config = dict(
    hidden_act='relu',
    moe='soft',
    optimizer='adamw',
    final_lr_fraction=0.05,
)
Rows from block 6 of a small sound classifier, named by matrix and row number. Rows with one number within an expert belong to one neuron, the router's apart. Each number is 128 + 32 x the weight over its row's rms, rounded and kept within 0 to 255. All counts start at 0. Numbers have three digits each.
Before each expert's rows are labels from the 100 clips, of 14976, where the router gives the expert most weight on average: "responds to" is what is common among them. Only what is clearly more common there than usual is listed. The data: short made-up English sentences, spoken by a formant synthesiser in many voices. In brackets: how many of the 100.
# router: slot weights (model.blocks.6.mlp.router.weight, 16x384), inputs 0-95
# up: expert up (model.blocks.6.mlp.up, 8x192x384), inputs 0-95
# down: expert down (model.blocks.6.mlp.down, 8x384x192, transposed), outputs 0-95

# expert 4
responds to: voice: deep voice (98); mains hum (50)
router.8:055113069105195134123137107135065142061131167052119108205097147158127114106149131104140150185144121163064126161142157129082149091213105148107116130045116189134171111115123119147132169122114151159152138171095099145112125123115118121164128131072126123103170089105137096167103129118149150135
router.9:091083095092170139116131101117071157080133164071073132197099149161102097118133111086128152155122150141101095181100120133114115098181112081118074130055134228108169111111093138181112119117110120146149141175145106123122139118105077162150093124074148123119182070138109116178132150094169182145
up.0:108107151141146163088129159183106139124129181200164173188134136183142174090130172122143132105139117189153086115077141148111107099143109178150151028179132195151183166094119099183101180112136187181092090196149158160125174144176132112179142148124146172114107109130111181143123164152080152161
down.0:125109112126083120090109060129071118107169091106098121155178119134096078117119110104130123086068093152075122172143167112105069129187145112089133109085054065162107158153148131129157137063114157203113096107142166178121191114149150044183128120137105076108139116094134127123140123084132180101
up.1:150135150131144166138135091129080113134190105145122125142143110127159117127123132156109112115126157159144133212001123121161071142085116100125168159143108033106173125118134127151137143114172181091085123127145152124148117102102121097120164131157101135063159138188093131087152158137131117177
down.1:151112137142153067162117093143140123082149173128122151082096172028101134145126135141131123093118076116174110157150118135120137074144161130121126123150097106144148123255117169126135126134121073143101135115148126138149132174116136126120131135148128020137255083106148135145104139133066140134
up.2:140181133146147153104167113136108153134136186099158162186190163166165122115192172137126092123122112154105188141077097105150085085184055128169171051130138191148130148098145135122023190139143119115198164180157134169122132150123124173167147158127116196133084132134152145137141099135112104201
down.2:104114106098109122086166099121103106057143125149127089109157138132109179091132114104121137108103122109080160185132164078142111113173119104103186089082103115165107143237161125120166160123132160130134102115095132182159139106126111063140107166106111051130255120077135109152129115115130142136
up.3:101129118130163179095115154141091180145158138141128159148144144201079119144209171099133128067161128156133074148071119139120087083140084119131188061162146197126186118121115121168087183155154161146132109178132099132126151116141068107140127228137074122107124163143159192151165161150068132171
down.3:115122115078108098114155101160114135039158140165134101119134123108094135104133122113116123118108133154111179167135125122087081087135116139122235127097069066161122144246160138111120155089126145131099111120107128200173156118164132057154118156099114036107240077141079116128149105093138173093
up.4:178159088113107117156123148121211122184097142154161192197120130120113142122177129078112141120146127123077122093091089187137078109099163127124089104170125141135158149126182123089174147112121000143132104130121075183091088111110156128113152113189113160187092109136109086123151172096112108184
down.4:149167108098133150096150125165125111110147090173162062123176111167133106143161116112116152132115127115171145201148135141127101070106133126113178098141072140131129104211176157131120128160086083146136119126141124164156075153148153162158163181068128078084149110142112149126154169179152072128
up.5:162110143132125155161145172141126113167210139167163135154115157160165196159125143149133134073159096101147144121102131106140136140098071195181111152111127060202179163076145166154158085165140152145139141078187069180132130163120186116171109116173180163118110144113172139103144165175059152177
down.5:092127089097088105077179114108127156075095050100103121149166047128120130149141158140081101083093142128108202102115113101118131046145156132143176165106116127128129100139089097109159127081084128154165100162126174142111157067110146143188118109136143099101238113124152128163165089113149148096
up.6:126156107098087090089117129123202104163179106074139157108137134100153141078178182104127128085087103108153137141116023111086097087161146103146136077181154102156130162156145146141117109163128074116185131136154090107107094112078116154161127154150111135180054142127160116118107126097069117149
down.6:133165122139066164101118058102120098103053062168130146184162121140093098157081131152100103117109138143111106171162137109074100115112137166109106061115111160151150189104115147114173107110139120160122079106129149120096124053188087109150134108144126126104079118073183105094146112149162119075
up.7:118046106106084153162098108157126114150099132073118120076128127131110132128110163110121138112117178114123116117217097138113166089168151089126125028114140208073090102132164116082147185115152102191117129121077139132130118150117107118074101093139123152110123139126127161182100115126159078127
down.7:124111133131128079119128144093123106045153131138144111119103133020144143123121132090132123130089182159091200131101118116135103079122126130117157130137144150138146157255139131038125097128133130140143142172118148136120123117138150120148111130136110051154255106139116105164095119132213156119
up.8:136134139112163134133116129134126128177150072159138136101159143137158174127112082106119109087172149146136142136053144096125086092082088097115183162137192000130193161166155152141141146100138160077151122092149123128097144127086102122127136106183138105097131149107103099110135144115113141112
down.8:134122095128094065115148098140147127059129143172113122090167133026125111126106153128105108059120125143129155139125099161120100000145149136122143153122086127130158137255098131131118112115113116151143118138142149153136105137151157118141119107159119018120255092115131093157134141145125145125
up.9:100124086139170201138146086097059103142134167160148123189192142182163180076152158129169133127120066159147197141053146168106112131184105173153128056145139150136130144120166172149117116157129121134131155150127155149164149129163195138150110122134154149148102104127161092151149148132133125111
down.9:110136119124136146122102103164098118102124156186119105088109168170086136104095065081131139116130122098117116148159180080133111147156118111078137076091103108179109155084157131145184153117132156159074105118114130188113135122138116096169106161140066169088091096081144143128135091120146139096
up.10:162112110069149156144118211102102141116187155075150169069169159138137111136172124159132101124145107127184149169122033109116114126120100128140161095205128100150128148158165101117125146081149128109101130109156113181093122153083133148119156136150123167162086247155123171067104151141106155165
down.10:141162069097182153108139162124107117144111216142126179073044137130099220183134163139137143114167114181177121111118098145073136091126170133104218081139135125112055115174141099156120133141122124132091118107127123139071104102097099152144177074176179105206116071155149120154160071070144146143
up.11:208140131123132144118127129128166126192154111134142177098169180151174186136119137084109116087129136109174150093111126095141115133139116156180095033227178132178139140103145107130130142180160123126150112125173118148138162127126195162093129148246158173146077209152176128120164104166104099157
down.11:135160127118131124109154111134103126108157143101114154091135126111123087148119114116125196108059127143119108175125133080125110126174179114110124124116030064154091166139167155095165148109154153149116134081176126181197152144100128079156123129128121106150145130141162120086140122111128164100
up.12:121190095097093182127160132135142125189143203074101159147143129148143161119166150128131135149056067141192141122098070082137071134145179167188145090100142116145148192156122115163073153153131096118134149202124118103109121137098121152152077166118070139140106096153126115164187099113103240120
down.12:110133090140057144148174044132084151129129084145151087138132142153087153130107089173094094147133128123111094133111177101083149137146121186077170065092119141157146091069119123137134121107180093126105082167091212148108198107167159130155123160097152144130139100071132131113148126148167175051
up.13:162151166155102117121122139094185139171129079151153153095179170129144172128117098131133143042145114131159134102099151142124102143130094110131141150201177000164130145128144167143145094141172115098179123129184145153083130147088168137097113099162153152111129169118105132104174151106061171132
down.13:111154068090116070119187111148131144065143133158149111124181103043147118158111170125082114067109137143131171142116116161111107011125138169131179178127111130114180136255117130104110115129099120123174120138133149133123101119158150111147147102144115033116255082124111083166146145143125138124
up.14:110148143127084125134131100105200167136133179174174131179138152148093099151198124123130075074131204120133095121136128132142093131136165127147169113145160102122148134106157134178145175140147100149092160143132127138097138081088172142094184184159131137188055134161139132137104152143104181126
down.14:191107122096122077153156111139067115099096138138148128159147107177171131148143124138109140100150088121150152115112094202121150123178213127133161102173080101134082102145137162122141125115092133137131147151158100143128107189155160187160164110085094130194174105105141205150115154133135169145
up.15:182071131087103186162147110107180189210137110119159145028130183199161154130147125138127103056158153150150177120114153151089080119120117147162146120159128055163133149154120109127177167095171087136122163088177099126100124111169147140139159146195122162114094190176121181136088121169109122130
down.15:152104150124076139157148083167120105058116127088192109133125115092078040115139154177130152110067157152153119183161118191113149039147182126111198163171084127121133126232164164101122116113144121099115135133105153175103107134128124109138100149152126033095255086095123131175114123121107162171

# expert 2
responds to: voice: deep voice (100); sentence kind: statement (94); /ɝ/ (75); /aɪ/ (61)
router.4:158070080134131134191201111104090176086151146088129164163086129135107136126137133059106099148131137124101094120108100120190195141144078057164094070075116167159175162093084093100116171144133133110160112135152164111119099138107099155140151111160123173122061133139099134122134102126147147153
router.5:137073040113114133147152143111143154133097128072124128122107095123098138152094141077101116145094185130090064120117105128173176145115117107130078083089117185122134114137123103170112205121097123112095133105098102148112101131067149127109134167196146107141062144165090141117086095108142129104
up.0:115208052153201095100095126122078116164128120123119099126145112082169062103112085071135141112112068084140176074120081082130127078174146051100129143102097087123098131146181112128145124079080174077143129177118189095126127095082120081070174152136093161143102172092207092112147135200119117065
down.0:147113128107169070173121159121154132074090136151175102106154134066114165122133144115150188102074124115145150156117137149144101010068119142121107083148132141120066130255108160130117140171091087078112157134081121136072134139116136115127104130080108033151198127172165184100153117092164137095
up.1:167137131134170100090153149138109114147152100176096104194150120156154157146118147113174167108189145140097106114056150122116067106153113092135120063157120203128088086108118148201142122139074146132083170145098143141142131144131142129130165125137169140111109122117120123121180176183140161079
down.1:171111135121129132102119123084085124074116122127135123127133153132112166100128101108140141083094109113103114167142156103166074056111149081148136141102068078147086157203123135115136140136106127098105161135124141185096114151128105095146095160118104057131242134131170117112101149098127164144
up.2:090124145122118139124111084103153112176143089139162154134163130137161241105135111121182121143142118121151073143104122107122134154138137170140166153082155076136102124090095144135137121162092053093104143149166077159120114147138173160130163114053111162255124110101110117107128083111126064143
down.2:121082162182090148096102144115152106128160127132162139115143117138108184135120190102176137185130095169086114118154096111134042068134183126112142115116069103121098149158147121137143108093137134115139152113114127153132131146196154097180149127120139094107150134135130089127076099075164188084
up.3:180134158142180105108142146121135133159119083162098098198126111149140147158143170122168183089146142143109102132032170120166077147136118086175170102182143130146107069131122147196140112150128135139109164118124187137121140120121142123123133135146146124132147129150128130091127233190118147124
down.3:165095131132114094099122127114108113056122106135148118112118136128112134119133097096133147113078126116108135160142149083143034072130153094135140157131063095156094166241141116114146149145117135094119155136094140197087139142117086097141095169107109050131228140097183128128091158107133181142
up.4:081183057137130145116119054129101072139118146072138146111168103129143160123142135121114154131140059141105112063095171085121112105097090111074071166145139050153108151156124123153145122073114123091088166129163137128079100114113102068098165156159117148165127186110116110123169172129128083151
down.4:137126079108141080121134103149147142036157151123131071162140110088148161136133156119115120146095131141127165161117091072100068007138139161116158126171071120117086151248120129109162115157067095124138120153097104161061096134169124153181121113114120032169206171129167157165091149131154132106
up.5:112125143099158140137084093127122076167154121164160101173147087136120207117112114131185122175137113092172116199123109124138152174145132178159125159104114042115137163087111133119150133144080068137145130165193083134075110111129197138082139133076089102215123053110087081102128086140066097111
down.5:114122138158067165091094121102163111129153109127162158111148090160072194115090140095167144204133103159094110133146100122128031096169172142102166078122078101153099189108130107126203124110155109138141158100132137166168133092166137085149137145126103144100141124098115095114109115102157179100
up.6:079137129125151115138122092126127127146146116125110133137123113099132223120132108128152112129127142112109081166091133108134158145147085147119120192107138066152128085111107158081160124130109045090106141140165100138124124151125123133110164115081134163243150098112115131099128089140098071125
down.6:116098151149079132106098143102164108096151117122155128130145104132098189122136159113181132191118129170072120129138092096125028071142171127104148102117073091160091163194142107133142138101134148107151148139098121181135118139189139102200133141116106073118175145127124104130092102090155187085
up.7:166157136136211113081154146128096123143151142140094109212153105175153135161158123109175142113153141137115081120055173115155067100160106074166121087141110171156108078137138147167109133127104152133127184162124175120120158139130114119142169130096148133128107123105153129098170212151157173086
down.7:138130151091115093118114144094096135059106103116136102122140126120133166114129113087147128110105135118119141164119137069146067028121122122144135136117057123167107147214126120097155150131096143042123150135078128183080113143155107107162092149086111042144236149109155117109116163096155177132
up.8:056127092109120105136144071113168113131156137116117137254171091110149099102126156127124124122155052114095104135113085132146137132141102146074159119208120052140143115073122066147124127079100166101143154146121093062098127110091090124141149143107126140149100110171118111154140107120081140120
down.8:124145095060108112071117120126153134091124082085210102132140103078123125165118104142103096095099165085125143077124146187168186122096123160128178128188148153102130108183149177120132070139100198109103114188146126121136079120149112110116092127107155105197184142134140130058158093143162073124
up.9:072181119161119179054158123112092122097166178104110154166164117135126091086177101085092158189135079116120196115116123121109150148118139068141139120131093123115186169120095116116161117126142196090159129147153187153075125123108115120151126079144093107075061158147127169106159125117086176149
down.9:086147125106052104072105125154197195129145094129122112178176104148113122109156125123125111120157142192146178127128121170138117109123108141142131124061133145131130133127184104147075140081145175130136138112130163128115143146154133152141074139112134108163057203133066122058141154104171141096
up.10:125159097105112145120130127096081091104104144138084105134136091157156112064132088097085105208116075133144084114114117158074164163126124175125095127140147083082107141191134125193168112137136202137091160161113157157112116093103127147149131145117094126104082159153127123141122110151086194235
down.10:192140131084160166196097099172128144122170157141135153136072140176152106143159107128102075117146165121159089075068136182073169153123095168143173126141129154092128108087117156195143131103132141137116096162088111124098064105123141095074069111157196148164034198095130116133151108109149076166
up.11:162157145147173109150100127133109161182091135135101118138129090111161155158136120099113167083127126128122049132013126113147108094137102097119171135191116110167104111097116120219148142119087170155053133088129183151142116141111140080110197165161152163117172121134099114101118190202111103104
down.11:182115129123159063118096085148137142059124160121142114121124153099117149145159114116139143108092090133153110188157144074121088042131141103145129143147055100143069136255118159103132135142108125115121162135127127175069144155102088103125105136102126008144255155097174158127087150136116159134
up.12:093181113139175141101167118130115122133160128144098129139139107153104041140174125091081134179125106079082190099165067140100129116060122134144156109133122168112173142144083097044099155088116170054157088174099177160122103128134085158132138154176107100057075154119194137131165138117118123145
down.12:121173149106112137109132116131158172117125125128169100143164122108173122127119082106120112133129190115170173159064164133138126079141094138123121135059172196125106117151133109082100129126143163105130128178075139084134169106168118135114088096098122113124142154113114125071168134143179106110
up.13:040163115122184136108137112126113088153166139133091141103133099154117033139169117089083136164090105104095165120161102150087149087050141116143136140202143175082182126118124107093098119089074162060159117146090216135123078120137082107146136131169080113085086168107156152140165112112097157149
down.13:111189130104090135083134117155174176128123123155145066145157106089155154099138099120095095113128206131138171149085178146107105110108116137126144123081162191136125129144149140085116151093143192118101107168082120096135137107160118152128087085119114127110131118134117130064150111120196117130
up.14:105118117132199112096138145123108107095158147127156126157133098137117029150149117106063136163104120091073143052157062123100142075078170148132189129202126167116184132117091107110093128108128161084178106161107146147100093146130124129157102140182096133067068158109178138117171131120116142170
down.14:119164110085104141097131104137171153103115104171131076131154117101159134130153113125121124119120180096127155130067186125127132085126082119145103148067161188110132129140147126072102139102142177129129115137086134077152160109162100166086104085120150104114108118104097112071149159137182117110
up.15:101164121111161148071169114151093088141146129163091150140135084159134012151150118102106119140122096115087184141181079123089127141063111140139149131170129164115143131209096089057088150110136176047155101154131177167113127135122087167119163150190130106036090134101203138151142141130086151129
down.15:131173122099071120090113146112132159111142102148119089149142148083141116106130105161140168098139187137142161152061155142127091075130131120118101158079130189133131154193124083090093147101134189128120109159076114111150160092156104127118121081149087071088199117130102126078144131100211126139

# expert 5
responds to: voice: high voice (100); /ɝ/ (78); reverberation (69); intonation: flat (59)
router.10:155132126120144125143159112142140153150122115121091128150099093130140166122170108082111133097135150122094074112174123110087103065135121211199108124126130169154161115075098102189115135109143062145139127122169079129135135128110118143137137142089125163166048126158101143079138114100115160134
router.11:172124130127130124139103135133136136131074126061130143109119142130140169135122137123090114184130099123150064063131131109127189115147192150100109116124135112143122153111170144242030105139086173127099095160145120099142096093121141128152145136120116120107089159113142101096124120148152134194
up.0:081104100108129091116165143146121134125124145175137108154144125110140148129162118155130106102145092107190211113134109130165100101116077099141182094071139141120154130132128135130097129136116115123200116090109168128140145166127051106151128111037105112144092104089189137202036117082090105102
down.0:136098124121116110083124119110046161094135091157111104052138195150170081128079115138193134087059144134065111094140142065109138151087136082123068129154094123142219153141185098117167112107150219139113094192111092167098096101085088150170078106155093121120108040098108140162138177135160110119
up.1:131132122110185143121080139158174177178093171142131100143129093123127134091070146180112165137135156089100209178119135110120183105174212096090170113154099111172169179119159091188120138114134210160198146131119131095101121157121098148084089163172143115100109123138126116101082163146142150120
down.1:156077160152120193157126137083098096178150138101098156162082168184106065090162142123185142160167112090118093143093147096148162132133142099152155073128131086126159120091104139203172138138093177106094152142131142157093091186137066163136140128150109128152125167103123146110077128107104129132
up.2:052096124117124137148156146113115139146173186109118116143199152168131102116112094146118106129149151118187141152129138164115096195129109106115088103134134063145106110212162117060202129150153164168078091152140201102105137089108100133108138157155152160090093131172119119167134147164100071144
down.2:069155059099171089109145139158116132125114125167168116071121096053187160117134118171111150141113167078161128059123136096088174152059090157150104098123143201073122119116098139105125103156142143097147072173101128134211089083062139118141110133079146152126070180067121112057124143179145090069
up.3:134146132164116080107130123125146143145093130134143081188130127118131142077150116196128142098169070126123136149077140124182110074091089111092199109102149143132139122067144182156161158168138170121161151064168091141154131172141150103174100131119085161123123098074118109115090155094110083091
down.3:103081084112110112063074098133110131117117061119155108000125197183143050106053104098190174091072144154090124120132131056088101147078139135138077163104104125136127168175160099149128118119146174132083096129119127183116090113097121096140085109130135105130169051102119182161135143162170157156
up.4:155076109147098124145131132147071049116106190130143127146123137145143154116135121177108145176095065105143118091109140138145130120177219165115147109189121103116133161135173127171063098174116154082090119153123129113096130120096166097138113159113090108095100114137131019096099084105139183149
down.4:115128115117134118165146074143122161121137114142141121086111174148178085159122068117152151101081149081149140149066191094108189100145089134128143146137178195086129087187146170118134131175129134090111121186091112104132140115129098168126132073113176061162125107098201145106119158155109078119
up.5:108125113117158131145105097113048138103095147160154090172180082120135092120140133135115119141123084122137198144135190138146115119147119119116160109087094108105091188145177103080139148127135167168128092118189131113109126104084143096077137115164082149107105120118114070167089100175137143113
down.5:152143135106134105125147137151141091165136109119183115213176139072134119146123057081183165117120139127123137140102116108165183166109129133080149052146107144119094145119124100109122105178072127067137114144129039097165064149157129159128086112086141182141091181073179130145148146125142180102
up.6:055154137112127173119159122123060106172104154147143112107144152099149071098097079105130100133103113111173150142096174198081121141145101113117098048140080072114068133136133161124194103144142071123133147129138140145061124157108173136151074174067118143157084131103150122145088160140146092130
down.6:103146087133164135165128133144128106132165150100174105142158089143107049134199144212137098120115178124120162090079136129115185161053088157153092195161150157091151141106121137142143141125127149130148122153091124075087124117121110118115147113135136180136167131116154072085135092130123081131
up.7:122066155127107132090158153144106086144119147136118152114147121151133116124153123118161081114124069111177174169121108162151091127113105096114155032086156139098139115169144149139135120162106167150144125105146127141118137165166136091133136123129130104113114094101172137157099139127103102104
down.7:126079105130127170107059137120079103118148092144137119054135218131146084109098141107182157067096153157121123116129105071092118167047198138173084100128113113128140163086157099165120141139135166144117090147118139165127120130109135136147059145141127154116165077137084153142134133144117183164
up.8:125174133167119124108108141138089213075095069227124134092153095133159177143143079181148116185170146104164145121140174132109118126087068128129150165165116083102125134149135105108167114130108110138101150206165105149143142083156128147144114146103091112166150112096151115095121123115144098122
down.8:069131123118098131112106145112124138116118120192118151109158132150102162129123173088173110146138124156084162105141094155103099092136149130098119120076112122158135159089082123151147161138138160127163147151133140180165102106160150085152142148177090142093094087143102082174098164121163152123
up.9:086128139137107167134170140146107105149138154112126177145147127098137101134101157138158157149148084118161133197127103180082124228087107102110060103056102078108132135173132137056178120118168136141101128149123190131088124133100082140087094143085153082138122043155119117200148124104076096126
down.9:123153115134084116112079155085148118095148099181087106081112162100147164091108150110126129142078138116134082105136100061108099104130124098099130101138137165177076121177108101159145137155150134086153068142093077151211117105107101080148102120088119085098106094148107106146119131149154107164
up.10:101163193121120180108137109136106124154078117157180098072105120144141152126103066107117130150123163129166164099145220142099177235124154107105138145151125108062133095167127107082150021154136136119150060092120142171113104098122129142115126097035115096164078118086151122151112112116055179122
down.10:090148138131137143100127109040119169161143117144158146172141084121118122155164135130163112099086136159137175103151186148136087125149141175117171143132098115156129148067144114147113134108144179080084127121148117110132096163188141181129110140133147139138032148144157156130125147136163130119
up.11:086087145143133100163159179169096113143120127171121119233085140130122098128097108100146140193117100087154146175095146136142214206158182112128081086127081147085120135152124095156138067108143108125118081117151178121154116123124154068110112142147141169118080079150127148151104124145120142092
down.11:143115137093115156115096091079106082124109112178185087122097170119154071140126131007164102104072078113166144112139195104123126144110143106132200112165114140195135150059148131143180136153147157132125099128144129175150096120145118061133155103143078183108116205082090147150140148171160181073
up.12:095145119139146134141068113084138091129085153056152116083098075075111112142117170156102114149158089070145140123101111130110157170122161091135106116049133174081107138151130125097073113153055139133130099157148145095123095102132096151111152185114130059112096124074149108195161120100121101094
down.12:129111169109106135172125099089109111153167100047129099085090058169135121129100141150152141171165153041137145125141089107175146189072085126157181122149141121133184139208146123141103148137183141106132169112157056160180119170141101111149098153111152162170145099097128127138161179103152112062
up.13:072156132163119100092137132125102084128162135196134103106170086116146080121117144164112099142131086160162183174129148175112146183148145097123095096094104131110114117171113095064140078152115129143112089150103170167116160144136096111083082185107163147189100112160134117219148134147136117072
down.13:135105156116176084146112180138131117093093175139116140123119178081108104121133092101148091162135160113138172118207117144104148143123115104076157163163141141115103104231084087162088148159214119133135066182129192120128090156112098182072148139128157152123216134151137120135107124081107098067
up.14:106110138078142107111119141133074118170109146191177064116130098121150158084150132136115098131121083103168161150103133125168112115163104094156142052147122149130156108119193116161093123103122117134146109089147169122129113149099056119099146098153076120103096115073145092167065106094131168117
down.14:123067160140147158133074073136063125114117120143143135037135219202097068136086082093174162106053121150120114101159156097100127153159166133157127142116145100139122150137176136168179122181143164144091119128139133182093099151106099120107075110152140114116130034081122154169091148168097125159
up.15:182061147120082123148115128132082067174108158143161089127147152130149155114093129136099159134132084096161127105113121141123125120144205150074178116203118112157151136130199155190049067143120188101110122140126166137100120129126174107147134139134111121071085122125097094119073104113157146166
down.15:127114098145137141144108061127127136130097101157146106088158173186162097140125082146147137101128137106161109140045180136147184097146100122141132118102175204107163091152141182130184146133122159085121134146100145094150087130113122141073109074148158070106097097082200113081132130126080089126

# expert 7
responds to: voice: child-like voice (94); whispered (69); muffled (low-pass) (28)
router.14:148128142142121160076157142109036110148150159128134084130123120138140115128179114152179129102149020158141073101058121113154085190072076058104181135137176151141136114087154122125068154141126166049145170164107112149194158123126200126140147161088110158064137117130117130098147184123097091207
router.15:151143163149190133125155150157024119123123124127167142142107109138164108124171114169114156129150023132119049146075151149133102187043107125102203145123112142091100165168182104072062146119117161081150096118106141167162153134116132095132156132121130179102122147118119136132092165128108130146
up.0:084215064161137115113139105148122138184157131128132121124114125107128103176130080120148119122150140126109141173118129081143175114193126087100095138070084125135152164083091144146193106133160166133129128170136105072092107150134179157079135129127115171096063111113148201153158144156091173087
down.0:122137192106110134072061113175130101161087123099086128156168093145117158108120099193123111131122166078093128137116144148161112062136103144108059096094197151145127185112102105079094122139044151125085156140130162109142090138153136102189150104135093131206140183149100077145131113111172105140
up.1:137120128109145145115174118132145141182137141130117079109137178171095180153070088128129099077139122100114131132131134099126164089106136105129112159160151028116145125146087122122149110119082078094150165152169130122111106141112133147108115113139155099151158167160100173111186163115065185073
down.1:116129108126113053115128129117112122062137127088129126118154105038105122108129153122143139094089116104137143111114117127132122054140118110112155142120124130113112125255130111143108133120126094116151150131136123121114123138123123121142124125126120059112255094123152107102095120111137140141
up.2:080106095105144131140080127101130130142121124084126138079122157139109202144088037108123076100104158101101164107151184101145093073118181113127112134117120068113148110160089119141162111121084089127153128189135117111043101114154145134125108111137135136140125129129145127160142119155159108164
down.2:130146062131144190120115132131144138198161135159098132107152195185104153096110132149139123169126096125123081127158111171133099190137143089084096090164107112194129111058103109172172147160191119132120198102150144187132106154098108144074110139179109187139043192116110152124105115127130160113
up.3:085194098133141136116160173121103130135138137147106136056124155112103098115146127129178126156150135125109186106222118087107167113113170111128146109111091148122155159114114075142094165149176169091128149149133108109089073132113182176117198120180159153117084166127201159142134153131141118108
down.3:113146126093087152104151125138153157105130070147130092151200119126188137147103101165109114132113195145117189169083145134097097155154084134119142153129195170147123126107154112093134104111099138112125128175072129099115082065161160116146160080105118162132150115140138121105142158115153118112
up.4:113157122145157118109175149135146137130156106143124182136135084140125189116102151101094107161090120112118155144147103124135159109144149134100121091156107128136142115143100105182070071139172128154164123187116153091052073129102097144166089143110131133172095075116190139143141095144089165110
down.4:118122128111052150095168091118175124083152089101163086137123106107108090131102113170092146132114143133166114153133143152170137147122132113128170096084120131170069134113064071153192154109107139206116119113094207141131053121154109090106108090079124136154113089054170097129066157164152152079
up.5:127123108126160153154114172127182161144101148113148154145188174191138159131154147107168156138146036126150137117101124157130116146148116102163095108188137088139172154174128173161131158166153158158190146103191101143128152141162121134102164173104157135135100160124194214116154167137054184149
down.5:060166126082082105110170154143111133079126102194167112080171144131129109126129128134117114099097190144122154148102122135083106082084143141134125152139083142137105128213157158134096115106082155108133131161052117173114084118120127080144134130100133053129246070170077136125162147136194189122
up.6:144135124086150134099097073146187160153121138174128153138119148110149139149143087110161141131114135154103131116159067158129234126117170120139081168183107119136152133125162117180147082136096161176108145118140120094149109134103190124096150155190149154166072111144140119156128100166123150156
down.6:108128172132131122135068131081153104136146103165167120124177164036093146139106082126110131201116163129131170133138127098164091147139117090115143103088151142126125117191056127107148109100138121131168155165110129126128111124172168103152131117131035118160184145164155165143112118115175134096
up.7:145185059069105082139106125101168192087133130136162112165176103125130125135090118122149167140106169084134117139107103141115166125200180093104066110134094115119125147114106120123090102128098152185156109101139140107098107135140161173106136117115105104123059153131147128097142138152139198141
down.7:119137115081134119088198094118170140097090059107163099168212127131137088127082102156129085142118172150064130127123134114132169098108112205170142137116171162116176147150084139076137143128134138158175112142097175132098107084199163145193202106141175193112208102104156153139138158149142105091
up.8:108115085070100102141119114114182144124076140084097131160130162144119131123087111120125100160147161097107150135154097160130166072157138169173148104132128092147156156152132133195138141153096116184093138137155072100101101106079115188126113168174162097241064219066186133134095129137138151160
down.8:104202110092089157135156195084162128179143117120103096179148036112141191126095149171119105114164134104065173155118086105145114132061118168174190082127145141146167122166113125141098148086065144120130133154136104155096046110188130097175059155115098133150147180162152144119153129101178114142
up.9:126118107104147152148142106133119192220134093078078105075112141149099178119131108116119113120131111064116125127159109100087116059107157123145059155125133066141116104133077132180148104150134082111136120112143101120070067127142094148145077140174122136153147170122117172105117145135031131093
down.9:094164102123117072101176124136134142042150111118155093117159095039115119105125132117124176089072136113118142158105112081147133064101120106117165135137119123132112144255129110119094131105092126096173156139106127133111100139111104091142118122123125098109255093121122123079120121107166149111
up.10:075062059129082143101130092086201137153125160077114167125124186103113154147110085080147117121117127102171201105179092168107189081176131166122102099101090090142140149198143103169164118135137187157133161116161166097075117156118174147116132167150109175121081156158133200106122143190116147182
down.10:091107128133137144114104127064172115108074088107121129116172062099144224136116121089112133155154088164125186136105106133128078084157127120115149145162124093194139186183136119108167154133101124163148131170133155152122034110180201123129102116143067100107192128135116147106145101092103167166
up.11:115168152117118061163106202126182142099159114099171127102125182121116137125165187093158157144086106154193054113096094143087201106132109158110164106165113117175157167134141128230134091131181144140150121160143121106102095091099146173113105153126095156117077198096145079092151134165072162111
down.11:071117124127112153084115125105141161059108138164125126126108096133134110118117135144120071168144113140124138141138116114120114149159086168164098112122142107148145185118098120083092114081113125111157073125099174147111025084179132087183152102067130107085160145154144133079160152128189195073
up.12:132084131122180137106130122132234136159097132120181145134193150095133132159153164143142144087132119140141153116129079099137171146118138103153146073074114140141178174138126147112100176114108124185143159150131071111096115167135089136144180105163131134134109145171142176128167130177089139186
down.12:118124111110127184144136101081185131195102071146168133139147091207167137123089125168077103126128136104150135143114129113134180133126082161146158115171173115116110152000079147118140105132131154107130109139136105073072096113138112156066145144121131201141066155124152149011146137192120079069
up.13:096092046082090116144141099093133170125120125148165113191153196179142117161096164131119132154125140086123149163160159179127105113181115101132135118158119137197139194102129120154157133151125094191085134115147115117092112137117176135103137169138098150153073160121108187120155120129118132107
down.13:138141144124147148131152121100138166186162135150127168136153185103129158151075146184123101164126121135151124191100140167106164150115128168099148026101137117175209169119057153176070157144094111146105176150103129095194070123126162141090120129210128112097072148166095091144155095140083179109
up.14:179042100127181201126143092123098108166091129164176144102134183142127193141103083102110158102106140133155120121150119151110148155112102118154169063133085074148136156126074127141154078129123128150110121132151038105112081136126157130140077166088145195177105138104182118117133104181109159133
down.14:063107071103120135096175170100164107075126111095169132129183104095175138138135151126158125092091189101142153136091086145131148091107123139126191119142181129109133114162151121065106128135080116117171148166105133129118036099152148148122147174133123108148163093132132112102153137118164130100
up.15:106125152078137121141090161128154133156127121100168141176134155136094081119076044077136115145145117071118154092174090141131111136152167146117103150098066138159135160143137106181133168128119108105117139144134068058083081085104201161085153105109139095200060145181141137104149152160101144096
down.15:103152145126162124081123089159105124106154072176082126163132068055109149095120143072063088111124166127106117151193138127134128098101098105100099122112137126158110134183109049153095124134147115160168140112095104149167130145143128119112146092122125105132194144098125124197136128140060111161